{"arch": "unet", "model": "spectrogram enhancement model", "train_examples": 39062, "n_mels": 64, "hop_length": 160, "win_length": 400, "task": "enhancement", "norm": "groupnorm", "weight_standardization": false, "block": "plain", "upsampling": "nearest_conv", "init": "lecun_normal", "grad_clip": 1.0, "lr_schedule": "wsd", "warmup_steps": 2000}
Rows from block 4 of a small spectrogram enhancement model, named by matrix and row number. Each number is 500 + 25 x the weight over its row's rms, rounded and kept within 0 to 999. All counts start at 0. Numbers have three digits each. After the name is the row's rms in percent of the matrix's.
After each channel's rows are labels from the 100 clips, of 14976, where the channel reaches its highest value: "top examples" is what is common among them. Only what is clearly more common there than usual is listed. The data: babble in 24 made-up languages, each with its own sounds, syllables and stress or tones, from a formant synthesiser. In brackets: how many of the 100, against the usual share in percent.
# conv: 3x3 conv (model.enc.2.0.conv.weight, 192x192x3x3, each kernel summed), inputs 0-191

conv.158 104:486462518539510516511490549484529464466496488530530509487512515491484513463531497492518502478496506547526495492482476539512512477514506532467517487467546484466502493548546500511488480495455547493514511488552470530542495485496473548477510482475499504500508501540537475521548538494459487499485542524467488505497489456483548463482493525476477521505496521511502519525482509498523498474454463459472514501499465507451498471543516547491517527499479455512481493498511500454550501512533495496459489544511538509496480471522478513468501513512514475492474467484456513483484455476512472519
top examples: thin (high-pass) (53 vs 12); white noise (51 vs 12.5)

conv.82 142:486478505521521530523495533491500472483525472518528493470509529478493530470531525477517507515489518544513481486477469528519535483530525529475510465478541476467494517532533516527476471476466526487532523479532508520540491473472464538470532488470469516502519492528525464500538523469467477506471521531475473498489473472470528482473474526468481531523490531529520522511469524484534505474463463462468519495523458526467491472538532532483537517517476470533494482489525510474532513527523500480474474523534530524480471483530482509478508526522525479475483483472470530468506469468490460517
top examples: thin (high-pass) (38 vs 12); white noise (37 vs 12.5)

conv.143 079:548495485520485506474550500510503534509472530512508514530520465511466476503457472523504522484467495468512527488527554485506485496468470481499475538512480544552522480502496481487526525512511503490463478519497491499470480538530547476545484486544515494498492464502499525501488511536521495535532501461485528509475526491531503545533489448538506468474493456489475488505530475492464530518506512511553475481478524497503481545481472482486462444477523496455516512523476478519488484478503536486487531468475503471499546482467547526488532470472465502483474486514490480514494503542513530526
top examples: /ɣ/ (32 vs 14.2)

conv.6 100:501472507535517534517515537492497476479524480525533499479520520475474528469520520485522519519472519543521484481481478528522534476523520529470512471480538491474504512538536511526487474477466532483525519478535515525536483484478469538479529479474470517506519475534529466496538531472468475523481528521467481503476482466470534483481460519479478522519488521528515525518478515474523518474462465462476514486524459528465483479537526531476534499509478464530493492495515503474535506521528513469465482525531534519477477472527495523469523519513517478467470474471461532469505464479489462530
top examples: thin (high-pass) (40 vs 12); white noise (39 vs 12.5)

conv.86 071:541473497535522523514551524488484495491528478522521498502532506464463530479473520485506535525449522498521479463486500506524538478519519502477500481485509529513521515525520517524502496462478520465513517489520528512498464517473504509518539468503456525514523446518518490461515523483484472547503517479469482509455484466493520509504436484508485505523470479534518508515484506472498541489472477476522518465541486542472462503508504512481515444515479466507503499489498484490517494507513545444463487496531524494471497464511532535470545508481480482446459470481464529480519471514455488531
top examples: /ɔ̃/ (56 vs 23); white noise (31 vs 12.5)

conv.98 071:468496509508524518529484522487523475498521471501520502466487536475514533477544516475514502485509499547493479507462454524504527506536528529494516457481541463459490508523524527516470469488475512506537514496520487503546507464481457540457529509466477505512506503518522462495533507479470492502465506542488472500497471489484516477471474539459499540518503540522530508494466531489542498483469463466454519498520455521481504456540538528491535533519463483541493485493527517486522518525513497480490470522530524526491456504535468486493504532530535482490505504472483525477518483458486457498
top examples: thin (high-pass) (42 vs 12); white noise (38 vs 12.5)

conv.175 066:516472496528511518517530532496469487486548462514517485485515531465479531476493540474497524555467517512513476475485480513515540477537535506476505463484515500492502511531525517522479496464470524478538520478527547512506480493452481516495540478485449521503517462523519486463524521453479478533477518503469469497469470463479524499495442506495482525530481509531529512509467523483521526485465474472493515473548481540467477494513518519494525468518477462526497487493516504483525509506513527458462464504538526518476481472514513518472532525502506486460470473489461533478520464492456481517
top examples: white noise (41 vs 12.5)

conv.172 025:472501482525470474519512526566503516515500488499507465495480528524521484495513495464450493446502465518494534532518509491456489518517516474511482534502527478505463456524510536464466524531486511538503427527521502482524527474511507527485473523525531469483458493506505504481525506518487533512470500523495480455509480482531515508513486489492523519483539518472533470486484539537519500530473478476501449515493488477485521504519484516535472487523516481469516468548513551514510552453488509489483461494461523513563499499467483487503510532535528521506499498524479449533523491485482504484
top examples: reverberation (61 vs 34.9)

conv.124 060:546475507535514516504562519498482502493524486525516502509540500474460518486461517495499540526439524489528479460490501500524533475512512496477510483490503537523526505521516504522509507466484521463507508487518530513490459524479510502526533462504459526515522437516513501468509523486492473555508516472473490513450492469489517517509444483518485499514465472529508512519491498484491547490479485483532509463534496539477459505501497506490515435504485470509492505498494477494512484498512552452465496492529518490483493463510543545473551501476474490444457467493468520482512476525463499533
top examples: /ɔ̃/ (54 vs 23); white noise (30 vs 12.5)

conv.43 138:506455514548512526481511542487506480460480519542522512515540483486462493468490485520514519502468530513545490469494496529527522458481479520458512490478520512492516489543538472524518506481467548474485499473546499540507475511515495524506515461485488523512524480540529501528533547504475472517515547491462517515479519452476547484513495507511463485486475492523472529541516477493488517474469481477500514485486496520456476496518490529486517501476494456510487516500485485463540482495533511497453519528515529490485497454515506540459518481485489479471456455499453512475466457506526499539
top examples: clipping (32 vs 8)

conv.58 062:509468516538518536513529536494492475479525481529533497486522514476476531470504522490523519528470525522525477482479479525521539472522520526470520467474530500483501510538534506530492482475465531485521520476535523526525486493477478530489536474479463520506524467532532474487533531473469476531489528507465484501476485460472533486485450515485476513524490508531514525522482509480513523473461464462488520484532469532461485485529519531478534482505475460527484498492511501475532498516529525461461488520536533511472479467527505524467528511503505474465465469471458539469506462488479472530
top examples: white noise (34 vs 12.5)

conv.34 061:551476492534519519513568522490501499493516487526521509513537494475461522483463508493515540504442519487526496464487504502523525476509512502481495492483504542526528511522516514516514497478483521467497510496521511515491462527490516504528528464508471519512516436517518497464510524503489472557517516469471495516454497467502518513505442480512487490515471463523515508518498501476481549492476480481537513463533495534475459502505493509478508434510478471495509504495488473495512486505516555448467503495519522481480501465510540542473553499471470481450458468482469519484520476524457498534
top examples: /ɔ̃/ (56 vs 23); voice: low voice (51 vs 25.4)

conv.106 118:473482512514518516531479532477527466482517470510522497468494534484502529473545514475519497485508502547504488500469459531508517494532526532483514471472542467459493515529532520512473466490466525497534521493533472514546502468479462541462521501468485504498505509525525466508537516482464489491471520538483471500502471477483529464462489538457488537520501532515522511505466528493537492477465466464460524503513461513466503455540533537490525538517466474527487478483528510469535513529522489492481474537521527520489466494530466496484496530526528479495495492475476520482503472464499462505
top examples: thin (high-pass) (42 vs 12); white noise (31 vs 12.5)

conv.169 103:484463517539511516512487548485529463467498488529528507485512517492487514464533497491517502478497506547524495493481473538511512478515507533468517487467546482464501494547547500509487478496456546495516510487552469529543496484494472548475510485474499503500508502539536474521547538495459488498484540525469488505498487458483547461480492527474477522504497522511502518524480511499523497474455463459470513500499465506451498470543517547493517529500478458515481492497511501455550502513532493495460489545511538510497479472523476512469500513512516476492476469484457514483485455475513471518
top examples: thin (high-pass) (55 vs 12); white noise (49 vs 12.5)

conv.24 074:513471505538532536505535526481495481475514487529512500490539512464465514481498519491511532522447525521534474467475476517526545466508508524470512452497512508474514511529521494532495485469481530473519520469528521527512465498479470512495541465464451524509521451524511485509520533466488471540490527505475489505458492464460529489497478517497473511514476511538498524525489501481514538475482487485483531471512484541469464487510514510486544487502473470540496493477506496478521498517516532484463490516545513511473478458536512544472541507493501491447454465482464528466486471487504479539
top examples: /e/ (32 vs 14.2); clipping (27 vs 8); /s/ (27 vs 11)

conv.148 105:480466518535509513514482547486529464468499485527528505482507518493489515465536498488517499478501504548522494495479473537509510481516509531470516485466547478461498495545544503508484477497457544498517511489550470527544499480494470548471509487473500502498505506538535472522547535492458489493481538529470486502502485460483545460477494530471479524506500525509505517522478513500526493475456463458467514503500463504453502467543519547493517534502477457515480489498514503457548504514532489498462487545511536512498477475523472508469496516516519475497480472483459513484485457471512469515
top examples: thin (high-pass) (59 vs 12); white noise (51 vs 12.5)

conv.157 104:482464517537510514512484548487528463467496487528528505483509517493487514465534498490517499479499505548523494495481473537510511481515507533469518487467545479463499494546547501508486478497457546497515510489552470528543498481495470548472508486473501502498507504539535473522547538493459489495483540527469486503501487458483546460479493527473477524504499523509503518523480511500526495474454462459468513502499464504452501469544518548494517531501479457515480490497512502455549504513532492496461487545511537511497478474523474510469497514515517476495478470484458513483483455474512471517
top examples: thin (high-pass) (56 vs 12); white noise (50 vs 12.5)

conv.84 151:485469505530514524522486542482512466473511478524529496475511523486485524466535513484522502499494510548519494489482473534516519481522517530471507479468544477463499516540541510516482471489459537490525523487543488525542493477482467544470518486472488507499511501535532466513543530480460482497479533530470477502495478463479540466472487527467479528518492527517511517519473516487530498475459463460467520501511462512456495469542529543482524528512480463520492485488519504462543505526531492490466483538519535518485480478525474512470501521518521474486480476476462521479494460469504463520
top examples: thin (high-pass) (36 vs 12)

conv.72 150:488472505527520529522492539480510469476518477522528499475513524479484527467532518483521507504489515547517487484478471532520528481525521530473508471473541479466502518538539513523483471480462533485528524481540493523540488477478467541472528484471475514504517494532530466507541528477463477504478528529472477505489479466474535473474483526469479527522487526524514520516473517484529504474461465462468524494516460522459489470538529537481531523512474465526493486486518502466539504527527498486468481532529532516480477478529479513471507521516520477480479478474464525472499462471499461522
top examples: thin (high-pass) (32 vs 12)

conv.135 121:472483511514515513531476531479526464482516469508522495468493534488505527473546514474518494484511499547502490504472459530506514496533526532484514474473541465457490515530531519510471466494466524501534520494533471513546506467480461541461517503468490500495503512524525464510536515482464491488470519539483471498506470478485528462461491539457490538520505533511522510504465529495537489478466467465459521507512461509467507454540533537492523540518470473524487476484529513469535517528520486495482474537518527523492467496529464494485492532528529479498497492475476519483503471462501462503
top examples: thin (high-pass) (41 vs 12)

conv.128 123:516459511546526529485526535479509488469490512539516521516545489476459495476484495515510532505456530508542484459487493519533531460487487516461511479489511521496528494536531479528520505472475541464493501475538498534501462518506496514511526458486474529522527463532519502520525543495485466533517540485467514524464516456477539495513491505514468487492467488531479525536513481490488532478478489484504520471493500531461463495509489518489522491482485461515491517484483476471531478496526526494456514516524521485478492453520518546464532485477482486458451457500457515474475462511517500543
top examples: clipping (38 vs 8); /s/ (34 vs 11); pink noise (30 vs 12.5)

conv.48 073:519467500538513530512528534495476487483533475524526488492527516469467528470491530484507521543460523514524477469489494516523542473524521509469506475477522509494506510534528509527492493463469530474524521479532540519511475503465488520502538471491453522504523462528524482471529530465474473532488525495462478498469480457480529499500444498499478514526478500535516515518477511474512526483463469467498514478538476540463475502520512522480524469512482458515497494493506498481526500508521527452457480506536528507468495464512513528462531514495494476454461465480456538475513463498466477529
top examples: /ɔ̃/ (49 vs 23); white noise (33 vs 12.5)